A small image classifier, trained from scratch.
Training: soap at rate 0.0038, batches of 512, held-out accuracy 91%.
Data: trained on small renderings of single solids in any pose, 23.2 epochs.
Rows from block 8, named by matrix and row number. Rows with one number belong to one channel. Each number is 128 + 32 x the weight over its row's rms, rounded and kept within 0 to 255. All counts start at 0. Numbers have three digits each. After the name is the row's rms in percent of the matrix's.
# sq0: squeeze pointwise conv (model.blocks.8.sq.0.weight, 128x512x1x1), inputs 156-207
# e10: expand pointwise conv (model.blocks.8.e1.0.weight, 256x128x1x1, transposed), outputs 156-207
# e30: expand 3x3 conv (model.blocks.8.e3.0.weight, 256x128x3x3, transposed), outputs 18-23, a 3x3 kernel for each
sq0.38 100:166127140113135122066120108169138140121104143127135129134184100141078123092142166101106138172196138135134094138208160145116138152169102134140121098114114122
sq0.39 099:171097128093163126162122093144143079122134104117163139148116134082142094139124130119143150189124153080131155162130119097125150159181157114129107144107116120
sq0.40 100:123111172161151129147179050149131118099146119171120140156164121134194108162163123129105150140142085166091120111101079159094106160123120113146109070117170122
sq0.41 107:135115165137142114165158142133159135141130134132140134098123167119119133131112095124078135117111133119104109136186149131139083123139150091084112165151098130
sq0.42 103:190131116134138133132147158101071093166167042144134154176126117082144152114109112139114150125111150130140136136147155122115120137081098148150135132103104108
sq0.43 097:142115115184121105114100140129151151123129126140144137098179113126123136110117121130120130147170114130163117112157082094164104122183118114141151117139095141
sq0.44 106:132138141119077100131108155127164140227104122152085140117123127152128073117123147136126120172104073134155156139121123174119119115138100138107143095086154118
sq0.45 099:121070124148112148092108147086138195072209120084138064172141147122129133147130128145153119104102142169133113104142136106124132076101146083130151157148182191
sq0.46 101:120124067121127110093072141166078146142168150175153135124092144117107157151128096113111129136113149122124137137123125149123148112148115147159060129190156114
sq0.47 093:080124141086122127158148098071135179170159102135131089098159141157127142106125139156123152118160114090137098130131178112161093145098156162104130148132074141
sq0.48 096:128206107117141125099119055165158118147084077081089108117134141092163102147117103104099167129104141141137087194073119158100145084110132178130149132110113119
sq0.49 102:156161099120155120103099124084176133168197128164134136128179166096131149136127121073141124122100141196122133127091173137152120172107107170144117122145128163
sq0.50 109:145124132102122097117117148151148151140151173144084109144123162114125124174160136120161144127130165078107123141114113167117128146112155098142116122059151127
sq0.51 086:073095150132124135125173107161094109101173084145074150073118142125143149126064117106067128131132104169143102117174143151155142113146140132166114143131133083
sq0.52 092:101063125141140088094125142159104110098100094093141154137147114107146137123136122145116150130140143101118116119078109089111098130108114160146184156123156096
sq0.53 101:079138117145117086111099116103098209133107186102090112162148118135107109071071139171079122120103120086120128118083157099095150102113093155080126183152154115
sq0.54 102:154145125121160138065186089067137126113104133139117155163131155154134157130077153135099117173123109129138164167067114159122130094162124181148137099153103123
sq0.55 093:091143115116158109098188120133157116134144112117090131151138103127095163176119107054119107061131104152134177130145108183044174124128139093093097124174139096
sq0.56 100:135128102146148124117141139088120159114181098175174119151132124136133129105141126123131108163102150138124067136107165151046113104095132154129110107105128134
sq0.57 115:155070128138168100131149095139137165117133094084182180121149147124152125147158102093097178131147126101177084120149094116155145154135186149155106109126146116
sq0.58 087:153091164111181124198107098145151104080118145144120108125079097188137139129147108116153128122113103085137123112106049079138104157139111160135114092102140127
sq0.59 101:171136142127142079102133134155080117125169131138125114116061109121139148187129113125125138132171133126134126120157130145141141141143123162052085102161108137
sq0.60 092:143202120125106111118103125166153102133118152126123172125161174147126150145115150137110129109088165149161104187056111134092146146129129141120164139103088144
sq0.61 105:112122132133121127109133137101148120082109141152123107140128100166115168111094125114123084152163152093185136110101107105139130104126134124151094063120142166
sq0.62 098:136171136133130140132093130102035101162118081114155134081089142103157109102154123146100101119168111136105132121129099066153111166157100111135182105115118084
sq0.63 093:078111115122093173162111097164180137109070118146087063154144132154120128144142146156079093140081187167106127119113154080155115140123131120144118100214113082
sq0.64 104:097095142114124186155131138156149126093106099110143153184143130112130129112168125136137123148114165153094112094135107157133120140161159128107137115120083135
sq0.65 107:071109185177142146123078118155111158128120101117151186160091128069142134144169106140140089099134157122139124135123120098138127091117157166131095100139111109
sq0.66 094:108144163136150163134147121169122143138171162157161133114139105166120143169074155128090123140085125099105118079093101195115086135137172142196137146167127171
sq0.67 091:082134135136131146085056167119126146128148116153167105134121119128174116128112143137104108115086109108159086122160157140099130134133110109102165135091153215
sq0.68 098:143117073105127189144082158088162151144123142126113059131109113152084120168154099105145153085111143157117175157161061125090112096134144122149119186175134111
sq0.69 087:166146139137145122107088090133184157136153143091109113111182152175145151111094175163102155128163127140075108137130110155137120074092153122127129195175116110
sq0.70 102:132101074141117112074145137109100122127091131157106158114175127082125128108131138130119161115082159135091133104104128152091120110157124188169168080174107148
sq0.71 089:103084095120125142104090108134184143129128132147122148130133117125116115101160108185159140113108072103105123130123141198084128121144131137130128161130150147
sq0.72 099:099134141110143126175088122155153120121130085139202110086208103144104122103137118144169158139144134134126164123108111001103101172189136093092150144125166111
sq0.73 114:125134129092153140169130159084114190136141101144101152093166132106107148140141062180087092162144143138107189104158107131154164166129129134146135150183172174
sq0.74 102:112130191106167189149145134110110108099113117093119167099115183133133129125127066094131103118100112163136161146133114130176190073120100140155131120119099113
sq0.75 106:185205189102129146130150112209132061108169107137151138151133076150149139139150133105145140133115065122145132086145128138134110135156126095139108139097092126
sq0.76 096:149121120118144119150158114103104112074109104135127091116116121135154141134141053115195186120123154113127143156158146131148138145113135128098158163088102160
sq0.77 094:173162052114160183102088157085083136107130090133104142096107117187122169151126107114201146133108099131106145105136149067097129053092108149106118174108164086
sq0.78 097:097192108149138161133189115137129087174160107082156123097153090157154101086119072116129065119128110161081114095139092112143140168167122150184156138136133114
sq0.79 091:173162103124146135141130148147123122139161091139185128101132168129137124084071150122116166098058124100174124073147118102135146136164125117095110131164101175
sq0.80 108:160179119129156146119103149128103198118117097014117141107124099099116122153107096135099160119201110157116128140091104098089102119129118120104084130091118139
sq0.81 108:125134160152150144141140099152159129139060128157110076101128156122105153175137105154108123137146144131076123041123091095161126180124154126120154126164122131
sq0.82 101:173144110172116102164085138085183125175174135188110148175111126118138118130181194122146133159184183176104106135102137142156148107148110110135157171110106141
sq0.83 097:161159111093123130125082100112105128213131138103148171140142188076109143116156070104161109124136124153117113128097146149179153202124124142105090097110103109
sq0.84 088:106096134100117155103073116185100143126122176087133138180081129122130139174104180100167131141155146122124099181136133130063142126114148092088116135167122098
sq0.85 096:126137123114112206125107151130134126089128087134114070197121137130130114090128155162121108110095093116142154134087140128150145112134115126121124129178088131
sq0.86 093:154079143146175117147183187159104161137125135107131077133135137119136141144090188147071149156159099124164102093122094109114131142135200097104116165170131076
sq0.87 079:156124098136110105121143158135103092134089140064132129154214106078080119057120150148101114124099149201169138150148169082071129116146080156126101074146168110
sq0.88 109:145125129149127147100156096095126169133172132144149189089099132110141121146140133163116132115123139193123088155137152122156102155109104140081153111165120127
sq0.89 109:171145110133128190110178112155091124143123130133088127110134115156175130129129128109112145119109126109130117155124123137165128144122153149084101079115138082
sq0.90 107:126151127121116129099160143065166120108130174177133154104097100116147109094145095148107108103095082099102141118131113125104086147104128125107137136119145111
sq0.91 103:163135144098109131100135149102138153094120166162142163121036147187157107139141118092155127119131162129099092170200099182096144145112094167101118113083125131
sq0.92 099:117087130136160115102110110228104085118152146090127138113139162115095167129112080113121120121147155146108102128142126135130132146125141087136075124135119150
sq0.93 091:162218144139140129136084143100063122135097103177140187156132224110107096090105106093159138158152146129164167124107115135139129149096107105076083109090123098
sq0.94 101:108109111149134145111122094139178183152099106114143208113071144133124083114106126182099142103079134094167106108168123104130115132104164125165169079112138133
sq0.95 093:133100113126136125137125125050077153168139160085115090131129170119146121094158161154099137118152086077095055107090132073179175090151133126121106123148128155
sq0.96 101:156126119146116113125117112121133183094140136117082164168138121122108136128121120134124103114134132137139125142126157115132119119156156154069101153138124075
sq0.97 093:130091107100146122113189133125155144114170162135133110135088142075066162148177148148088134147138111181121041124138152164114139094146098103111146132160114201
sq0.98 105:137188139151091118159097112168072066159099158118102132161116108146174142141172146150130143118110086144054139066104207139114156109093150090151103125154092117
sq0.99 104:151095159113104182083108125081143066177162126127141127173121159144101131137117152162083142114147139108162126165153131088116128096126114102101156133109094151
sq0.100 106:205103151119189125114093096114114088098135171081135163088169114094099133122161154133154142144155160154160117083130132114153073159149160154126178102138128143
sq0.101 091:123084129133111061165153179213083072146120153146125140096165078104110164090135103099140156124090132131126121141138175149130130097135130128162105122132074032
sq0.102 093:031121051080192143123133151061134115139062097114141102159139125112159116097144106190083125145200164109130135110138141176130175096160093151140121115155138114
sq0.103 098:081157135115160155116091123206096136135051108108065081113083088111118128135132149126109119149111189137122100116120116117115128147038092082153118114140090135
sq0.104 090:155161119155103147177189144169147104125112155173182125179066119125194115193162120097092121114164131103152144168126114187115132126057134143145144123118113105
sq0.105 097:157131163154062139111089160098193066126105121193179118088089164190099169101118114134140116106133143131171153198128141115153117167103120079090141119121140163
sq0.106 085:091140171095149141145141153109102110043119065171101095134123152146155150090122084139146091117127148141121125121130119160151115128132141083169143130168170088
sq0.107 107:146095097150105133129147134152107130072103179132170186095169092109160106130145056156112111202174114170154097150079127128154130128131133119148103104181137147
sq0.108 104:118098144137113114113109149141115105139125133095111139079130148114156099189143146109165086158097128092127165142104138163172127115080106109109084074108111126
sq0.109 101:125162106151099121175180148128122069090111162153111153154125096092107117095158110156147121158138143147100053089091137125160086108099106117072113080147132136
sq0.110 102:126128153149124153128106107128138111159119158112124138081118085161125131074084150185132103104134164094144138098136162130110128108164136125132186145070166059
sq0.111 088:195043104141156212140127140102106070159104099143087106129052113103097166113156153107089110154102149169131112084146158132121092131087193154105141108124118165
sq0.112 095:115124128131140091142147124112093178064120135123127191149144134156108149079131103139150123145112147063086150117134129178156112117079113149096059169090123094
sq0.113 103:129103090099158120128142186134111116139105179141087136162116108142096086096129091167132120142153116122078127118119105114112151123148115161139184157146123079
e10.38 097:073126120115083121159138107097183131155105060133111152125148153224071169098039099135083101112102149132114141115152148114134141134136133156122183096150087114
e10.39 087:111170122093135162142159098108116089127049119138111124158059163157161094116129095139098129132143176133159140136155159094105161110152080160144150159066147154
e10.40 090:106136113149157164131134159116162098096141178083166142100071096095107128122162110083101169126075102093137091184175125115106154217117132121176151139125141083
e10.41 105:140119168160022146151097093096178086235218132051097151137108051114122161176162133126152112159076122154145133064090080068170146134166103079135113142116154099
e10.42 108:172181107092089051126089092074112143130126163129159158217161182108126118193139131140103115129207095134138069084174136075140102115172119081124159118104072131
e10.43 089:087141143069109121113093135103169110093138118079155118114148106109150131089110175146142136152070176094123111126135122098097088116128141048132143146117150119
e10.44 107:131126090129140133174120127138137156153195115137144110100170109142160140087101176095151088139099122142127184097090161185143070097107135103161103154119142125
e10.45 096:103107131115125142172227136127125183116110154117116100088128131154122153089159155113067182119099107172174119122148086146160134146142128111087152120163154165
e10.46 087:124124047116114067113200164132078073130166120087119109130122129142137170130107112120170122148163151145179168147106136137135128099107151098148133155153201108
e10.47 083:102125150151107196102117142094090088139140135088123087106107144144052183095123132071157133173090146145171137128108155108151123105130140048183107152148093080
e10.48 096:125122112124106135086145126135124086125149018142118098144114127152120116137116122138139204110114111189125165046146111130174173079172116152123151149094093153
e10.49 097:144086105141138155084205153127107104084162132105144119106154125092115142127077113138128119050081141118098147115105125051132160129145111143082126118171148181
e10.50 112:116122184160131144031132178073139128152135101109109140086121155122097185107167086117100165142178078117065175096116177139114075140167183141113077166170128222
e10.51 088:153126181127140130104093159160113143132092086046143099158153167153148109120143146100113114135165095172121118144113115135116096120143122113111145181158131098
e10.52 098:114156133106153115105126120192119076095111062135145100153124149080173134136121178155135095119082133174158110070118119143124145067100141146071133165113084135
e10.53 093:105156080140083073190141122176135128082130122080126172103145153059092077114184119118067183090145160138052081066111154130084148155135093091160110092147136064
e10.54 121:168145167135162101057113170128115177135101152111156147176091095119126175137111104101146102132160169144121166165186112237140095187139109147156106119147187122
e10.55 102:140134092136117126131131163107191172152074118126167169151091091162071130153069068132096105069103146115149113085109124154162131108173089125144144121167136147
e10.56 106:141160077058155131125141074146143059131112132090144144175130082169146125153143143160186082098136109135132081126111166070137126158173150077176048131155120106
e10.57 097:152096100121080167114112102184104162109103187171156112168168137048139123086144129145132099134104155125125086144105142128161126079099154176093131141124136063
e10.58 090:137164107099106221112099114147076164114153139140135100131123091134119171135146083119133117196104131150184095166088165126156151141109157195130153144083134073
e10.59 103:130107116099057133191070075129117118051111164137113079114096100091125071070130131126076148102117170116116156124033131094128099140113131134163099158123136153
e10.60 094:126149097133159134068132150134088163128114211122137164156176140119133145183108090137083086135100096128089125142154079154137112158101142123181137128194111066
e10.61 110:126120084137115123116104153152122109148150167121088123144052173176139155125166119129176146128169086157147095101127134103168128074135128126172133137153124166
e10.62 100:164082163144108160119110108184125126067115154113135127167140064099165079130124114119151125114078154131113147112086134101100159110125179099116128141130129144
e10.63 088:184127152169102139206119120087110096091111058105114157099137058171090094159100180103165128177141051139152090152129139120097124112114122156141100144158105102
e10.64 106:074154066125148148131104119139078106120154100147108125089144118155081093062093077072092150128111056088162144161097091137146133039063154062159106154097142048
e10.65 099:104164177100137099141142107088130153108145153159154159081081150141188083110120091151040138131154074118140111109115137140218098150169096120156100164144085156
e10.66 098:186184101109097115069142146214150127139158184127130130078118111110121188132134174132143113145063105125149097144116165173137164120136142122145115159169236148
e10.67 093:134121130154063146140119105143081112008115101056149085115123116138111088085117101125145145140095111117066151100080147122143145117111150173126092125114126085
e10.68 098:172079144148164117080113141089031096147145103190135124126124153097142224139103139151165107149135173101149167169109117108122101174105119169114160121147171139
e10.69 092:144134197194087147155135127100118111055090138056112120065144144146058112167153088116140095134151121122144123090176191096149141140128126134155127176120106148
e10.70 101:157113168152160125114155156097103117122141208164138139171145085194111121164173080087130088141101114163129128138101079142168151102139108173163147093180098168
e10.71 096:167109200136097159128122113128123145148120126081142120071154145131134138113092109130173142173135125151157131132138115154111106144199065145120149141095115081
e10.72 094:135100206091089164185105174158171145110113118091141156092049138155125051181156120145165092155157114129197128098074186101125142133136172124148125115128139144
e10.73 101:133078106126060111105123126074101099166108148126116136058168105082130170080164128167081079114095152161120084159154110189141127188140120077115115127108121180
e10.74 106:107134100093104090161176137130127120144079144168108173176129171128125155157146146120135038114120112094125168092123156126150136070135123094115074144162057086
e10.75 099:157142140125151129180109173082112113159155126148131142178137164138157122127089119120141151125149118129106129194152166154162108103109121136171211125112124103
e10.76 100:096128132131145142101128071110137136106153123119159075093148162122187122108101084135124134125062135103117149171095140116145108147082204080149135125133115064
e10.77 101:166148091047164150159080121128149204147101121230160098113111150140134138101163148150157098106144137171175041166147128146129132112140066166182126155123130171
e10.78 090:122147092092137142094138077134148131075138132100172111154103103088145050132139170169147168133161149117112121117125075098116146116119160062081151115089141129
e10.79 092:118105127144137142149148152174106088095113152190108086120143143127116182108129139148108124141116160129080113123133145138112115160172116175140141113098152103
e10.80 110:115152072135134097103081196138163154161159072113136138149136125117147177126096161136118035121165150121126188131141082172107119113137100116132088108159197099
e10.81 106:041116102155186137108135144110149086160131132153141233194132082125110124074112067132099136124139154173185135132091131102135170064135084084116110121093161127
e10.82 095:104069078131153051180150100124164159142079171110152129099129077113107172191155117136181133120104150144128115131154126140036117144091059104073154130135100098
e10.83 100:116147085108081086151107173126123119182118130009159165110159174108096112182098065126157188165171113145086120165136110111185100128160099095103148131157161165
e10.84 086:166105153086143140129131174141130054107121154125131154108141172171119135181154145130120152149094107131139112150125165068117120115069159106136147108134118115
e10.85 102:126116130113147127147134104161161161106112178071126075094121139162169168161155143104103175130064113144124145086140091172099122108143142077167123150165127166
e10.86 097:116104144136118134128142186132137143200110093121127157093156154096147166128125111174113095130157139101118170126072101151137142139057126172136163132172078144
e10.87 088:148126107129048123129168097207084085106113172139110139119127162112116120167138164148149190133133055127150087121178127153143115184122129100134118097139148095
e10.88 094:142123137145154200125123128118167115164165092111125116107179163136172047120076183134128167125081141177126196123140103080061135195098176121090198120113126058
e10.89 118:131101115109156096157157132178154163124138164202119118138165111161077134107088161074145098113135082127103141166135105165184114151180164211130117096193106115
e10.90 108:141097082137088111118093090128106067130134162139087140142204143154074146095107114103101115132096147113117112120113139055142145135166158081176056141112122114
e10.91 102:106139177168134096144142143121100141166143134169145101136159081117157121150153129120075165156191149111138175128155109144185109164063173218096127110108089167
e10.92 104:132101178131117145172094078102136049162150104179127104145154105141098162120160177150124138174119030118145120171086141127156123093104137157061132099101120116
e10.93 091:149120117060128138127170178150080153100171136174099163134101069099063070174129164137104133153156137140126113100120138127124136168146151166102112131102202106
e10.94 096:132093186197128103162082200116043111147109113071156115111130146137085141084116161118113148088126142100116153160144106097170137159126180153117110120111169188
e10.95 097:118131046081177142149081104152125127176082042146150124123105152170162085107112182158165149127108143122119136075098156132102074128140121112107164149154118148
e10.96 103:124174096112100099129137106062130095103164114102147106166084111117157103183107156093067174090164120095124167113178131096084119069123112123121139140120157143
e10.97 088:141171155120180164106148149159125156091149116132108127151129162113119141172131152120102139071153111094138079087199120132157170128108081117138094098152078100
e10.98 109:142121119153196111177153122143118172115115136105136107133117116112135067100132150155151127145122140143154120121128122090102072103125115084093119105162136131
e10.99 105:125077099125143094188151097089151114089135115080129096085145131120123058144165115086107094130086163097100143153121109100124164110102041066125108106124172164
e10.100 115:118147086134128120110177129168180133221176139169136165108157175111144107138145163105130122117128159084105117188199158110148130043063179131109100127140147136
e10.101 090:170115121084146141108097145079112162144143116133147098150144129132186097131124096152121146156172095143124116187099071131141125093114114072113146061143085109
e10.102 095:155120163155139119123148106189169145106166101122108155112142161107106146121130123099134143148104173139161124131156100160071146181097094168091086139108089146
e10.103 093:113132098167150063101141135083125076198084167187134122147117171067131095171171120150118120141154116088153119085117181098145183157097099177137169139136105133
e10.104 093:158130158089120115092173110103129079135097060094153115123061129116153162082057122125153103099133136135140128103133122128153149103098088173174148147059131036
e10.105 100:131089174111098132138123089118145139140140211127128109059135134130115117128116120112112128161131155116103117181138145092179140126114077129088170144203166105
e10.106 098:120133135148025119077187195067163094140136107128151104155129090178136133112117084160092107131123125124099120065155163124170102099133151137100123132110149071
e10.107 103:134154128127098088118118089084094089091129176070114122058087209108123085111121120164129138098121145128116111132142155091156197125179126147116094146111209092
e10.108 107:130132116146157114162077132125125133133149081136094139097161095171093115035141131128155128194056118136139107178094091151123082123071104196155115109102159213
e10.109 102:111112159085153116178105079119120157086112109158133132068157118201094174116095132140135160103196090139124086140105155153164075108163056117145134124107135125
e10.110 114:132104080083094128136110153182156149157136144154167119090137101139167092100146142125157128167081132074148125073140128116097126100117173141134138133115126139
e10.111 084:171159113110142157153079138102139078131137130110107143099121159150054069119132164090094155139114166119132113130051113129136154076135114085160119122098094126
e10.112 097:158210220113138169135111153166141164188172125109133158149124139080150139121112118157186148117193128158139067057143159145104135169133128121119100124132131085
e10.113 090:114162089145124108146085145138131097096087103159095101096160155087124120111113155112143086109113060079109095091100141118114141139131136097122134164083182181
e30.38 103:174113122132080206087158127090087107147063127086095168094141149168127168146146092139136138029130130185137086112124123111137105062130122178122115135187128128126107
e30.39 101:155104142114111185095184125141158089142077212092162164173173146106145145133126080092136122120124172085126149129124140109203109129108151165126178111097100117126097
e30.40 099:166096126119119147165120135132097140145127169039126154101193123095172154123092042075168134142109140143113097083167156107204103055125121110122108109094199136141050
e30.41 109:101143144140072125132137143114116083090064121081152179123109069118113134112168124113116086146120100135150094107209121145155063094198105109088062115121140168205099
e30.42 100:143136141131114141124125186144118115088202084164093106135135151086082092115171122065138136138123113107084166120082105104109130125125138168141159106169129170147143
e30.43 102:091195090107129053177133137111151218107176066122137139140125108146135109103180124119132144133120084129101123148101076226146104086102169143057138077148093147128119
e30.44 094:158157110096213123170118196092156109100177147097131148131100119071136114154087112144151135096095120170147136143117155077188144155109090115102042074144180129062141
e30.45 091:178149139142142122137119114133140114106190129153156154125161141144180139109142122131162158171103083089114159118113061128124173130177080098111098148151105085116151
e30.46 095:129116120155111109132141131150187108156070126140167066152121125158096078239161163140110143091161094158154103049117117147158135055168081124141108166130129141103130
e30.47 094:042123147122183130116166146082156128093171079112076181125106151121102111152144154084088130138181170054076092163118101130188153132095159094147088107109138139148126
e30.48 094:185145151109134105137200146132139133105137132115163126113106167163114118081143135139146118165102151119124134185073075114069160187194134095146139132167116105096140
e30.49 105:117119122118117092127092125105127183130152147121107180152117080089138166154020094113130109129135135115168103137115123106148186106169156105131121076089094161113141
e30.50 114:169079089146104120128121132089163140059114109137124155149128113139139121119137099132148138111135142162121110105125101157173066093080102119150111104143155225155076
e30.51 098:087115155137142106111098169111194122141141157154100142018147151132175124113118126115116169096163131040081131131164105141129216131131122157192116079063154117055149
e30.52 096:132093081109163099162141111097146049091133097117130159136122135078136128108123139152147112124168096102120130147170102152058139100161064119076121136118099171079176
e30.53 102:139217146129097080131132105165117127161125104115187145144123128072148204122137091117070165157130084143172100127127066126135115142159102110090097161100140111175100
e30.54 106:158124115110135123147110185066139099041197142080131115140122055159147140084090090116194101196162159104127122084150129101108088131180147116069126135182212137110082
e30.55 094:165137157149126102140166145155151124096130143154167115139152140132164170093156078092194141142173163199111070144158158123068115127180126166106114126123156157114099
e30.56 101:165133183172104108130084090143174108094137076170083134134115087172141166117104072116132085153085106109170149125149125127129216139143070125113134086100051101115208
e30.57 106:093176095154118126119071139152122156140125163117215142114132162111152123160110149144156155179138118126159130065058144181132193105164128077129129128130133175117138
e30.58 096:093097122103127119150067122105148120107067090116137126156223153150154118137160143135117111140106113112143104173103075126119138117130109105136137150158132163136110
e30.59 103:119168074148092105131157068160144135124180127071110142119095112141059133106154117179079086088181123113109127087081112116107152123104124152175182187072132096078119
e30.60 105:144158104148165087151159132082126122094131064114139098126118161022092084197171108194100132149090121122129118143134157140134105074146127104141106113125167152139122
e30.61 104:150099088131135083179178137163130164151152148100135116064111137074120126202132141127131169170178103074124127076182109102107144140146058138111143103117152126167117
e30.62 098:151111106121156159116146134128098137124147105100164158159104148144115182068134097192133122158128122152150086057159151194127135130158076158106105164138127072106114
e30.63 096:104075147117147110163125152132091141094133125112129090156124139077210068097163145129170138124058177131153129144111146118118170078163094128118152180164140175132127
e30.64 096:116104095181097119128088128070108126106134171153141159098139110228073127166049108171095128118130117103169146118163109170088117109152123112133130156127068176102160
e30.65 102:116138147099167119108137107138193066106168109098120132160106138099053056096136128128101128121138162116131105088168033151093164085153175090165114141090150102100102
e30.66 096:082145137121136182097141143142159112203054122156153106102101106167133122121125137140132136112141152087084126185197219142093146137173105201158147145118149136108119
e30.67 098:145149125119102129097149192101085149098184114090116158115140119154075116217033136192143120082104162171157137054213103154138082068064175072099166147114129122092140
e30.68 098:164176139137160142147095152110158091101062124146144109097155123179144062169114085157152144142144132105134163114117086149110187148165135124128095151139162154137152
e30.69 097:103091137110101178119098134124045152158136113169155084182125124119067155141123130136142188107149135054164126088117176119155143128088162111172144148144131141155182
e30.70 096:117122168117148126147168165101118142143137123147193174104094158178190166161173083106159107089154107160110114110067139149210143092159108154172121131050167125089123
e30.71 099:138114169145161147095162150147107099114193086100173058115106153099169105171121125135110114112176217047087130171136122163150122104118097120136152139189166114128176
e30.72 099:139116146112146154138081162118165121119072151141108113172175128084144154134200114114099135111129128142176144131055118132131191088134077140162201091144127181151111
e30.73 098:192173133106099109159087123107156068110094111146104132103188185064123119112096144131131133078097119188110155164085121119152096118140153090112163090136119127130114
e30.74 095:143148160163126100124178102163118144116140105124144164149130117107136127116120094056153113138162123088114149074103030180143134102140151147134135161119121096108125
e30.75 104:070132127118166089098137072114116100149165145160089090042099172086141161115149142120108174148107155117127129116113066069055164144185143113174114077081169095097116
e30.76 099:173151108215155130159093110099148136111128105150155135178191151110069144145132175143052188107097058084133123141074108171147100121113183128166109094130097091135071
e30.77 097:148116106145074156153122160136164110136156133119119116119143150103130151168135136157112152131088132137135083137100119152128137142148142144127103103102104083120140
e30.78 097:068202120169165150092142082109097132087167085074111067108085156087093134115172116146054170172124125139099099079155084152071202170118168116154132090108113177116192
e30.79 101:142119114119111128125140098073155134162107200168147092169155122135162106146170052160080083155158122100117125098086109096122158106166173135146091106091117185169125
e30.80 100:111113075133102153119107095093141172086118185070119163110136098144080112149152105157092125197098121160092171089132091087192165151159130146110052122118133130118146
e30.81 112:118130186146092134161075090157079145157199130150145113115130135087111164091073122170110155116125155117136133136174147114174113149137169096151143096134120136108140
e30.82 099:136141072124176121119134109137133129048188194139144116135093129159121127154134139082183090158035094164160145109124156089164095129097155106093184160114120116146122
e30.83 101:157162107177148133120131136134135113138134076092163118141103128163139166101117137118129157104163149105182149166133120065085152130180087116149175093144125206101089
e30.84 099:093134132124117122131126153148125087206160190078076134138157154120109149176151149125151108140102132063157128156090115137081200111134125189175118122150170099110133
e30.85 097:160098145165089089198110111111184094163159187112148115204226140186115154128149153117111153159114119153128122130074154081198100096100102134160137122131144148103135
e30.86 095:151084096171083135162155110163162091136149134145069170154071186183093169095137133152069110184134112137117099141057159146146110122142112153117164126090131155138188
e30.87 091:102135138090142124109109155117122084116107145149168070158096114158112098072136083077131161087204146089122079156146070176117118081090145103126123160119160136102126
e30.88 106:119124102087126092136112088143127097110114142121100109160147139126109107115155103161145157165175134160126131093156014200123170141082252104104100147088062105162127
e30.89 106:138129080170131144141118100116157114148155099078153202143188140119093164116173115133086149130101148120149106164131077159190117131048107108166167140142136074121137
e30.90 104:187155072169082069152148093110079167145063173144115160085134147133146118138176123152150159167174145065105138128138135109111096153151127137149117026060079101129173
e30.91 098:131108128131171202105168160141173147187079077134197154123100117144140111122098129151133097166171106184113130112137120153145147148096150068116172157134103228117164
e30.92 095:117150055086110112159147108135146089155149234113164120192115183146128088041135146144116139132056144120138074121120139193142140117131149125159138091161044129060183
e30.93 092:143149118092160126157157189117092140133159131186136169195122096152135105122126130130084073146173181142163109150177100098145116137153153140087156178159122132098096
e30.94 099:146105144106158133120100143098078044058108129157116169093128058130097076148093082123091079140197136110080159169089167109144126102127177139185130129083083126117169
e30.95 104:093138124155149172125163075078089130135108109112123162132115125200174136149109102115091125150105098180175144149073116098137130140109099146119064134119131134128183
e30.96 102:126156120128122168135136096137136161056074162138135093093156133100072181075177143181139130102083124148193067081119078133092098120111062136149161159108157178191114
e30.97 101:144170148145108101118115132114083125137167113068102108101119088078079099166233122140122151181136102176142122168158092041132114118136168087127137131120107153053114
e30.98 102:092143164114122134146119129149164084106145118091142176045147116159174152154144159127197126141137058134156172120164122067103203137122082129154145062129182181174125
e30.99 103:196142148119131137142188118067105165140077092162145106195121087098138123095112125098129167144112083178072132163118123087165128136187161129105157149194094159149151
e30.100 104:153056129128114151128124038130138165158111143140118094178133176200052136155125143127144146159131109135187131070119165145168099107076057162077134152127097117115089
e30.101 097:107151146085116116161061099183063134183161142148129144122203138138115165074133138167066114117189083156133130129062145107158133151128130068115092152097100116136146
e30.102 099:189102131161083144109146128147136097177145083166124103133057153144136180152173114170122103099163118140096116126128061090073129121206110144153111099154123136154095
e30.103 099:122201125115095151154112133162148153154129106091220117098132123100159080150119035085140113106110124123096108048183090146069182086180191138156148191109148087094141
e30.104 095:133122060120165128199109102184169113126201082154087078115137105081165174112129163105106072118119114171087141118124162069173109167127160078091191130197113159141160
e30.105 097:084161100144181064157117193063244155117091131080149137127116136133133113132093126127158105131122110129088083120224056148156158104079098167091148203135120147126152
e30.106 099:141096101081148132143131188109125064189096122159110110098099102133139168108060112109136122131065115159119114129097157137102151142122080136110136145144144095154135
e30.107 097:127134142160115160128083086139098120184089101181137092128125176118158145168144170169151160096086144109120150137170183149072184114106081170110143187155101126098123
e30.108 105:121078121104079135090099082135130100132154129143112130109193140129109171085131112167141118123142116135055116156149136136184025136146076118095166140140137136087150
e30.109 097:132077159116134095209132080177126137136168156098150068120132099138152121164177202123124153118099182147103106128149136126104123129125073131080135151082092112139147
e30.110 105:099158126136108104094129064098156107143098149117155145183217107101016116141146176071107115111087122148154117100081101122133176150161142093080111149139117137161159
e30.111 095:119131114126115153113101126146106125106216167094151103093107138118066148125163106147096105114133098179135134095119078166141139105142132120157133078110147140074127
e30.112 098:078141129118119083141140144194127107205152168105123067145135134166150091167124187122105179157101142166102133161103114120103108131141062186141129092104086112133172
e30.113 092:119100123134137108148117073115112142080152104173166077098123129169105111100192097171121107172096149175097113129192148088068147212136200107137119107049136063116086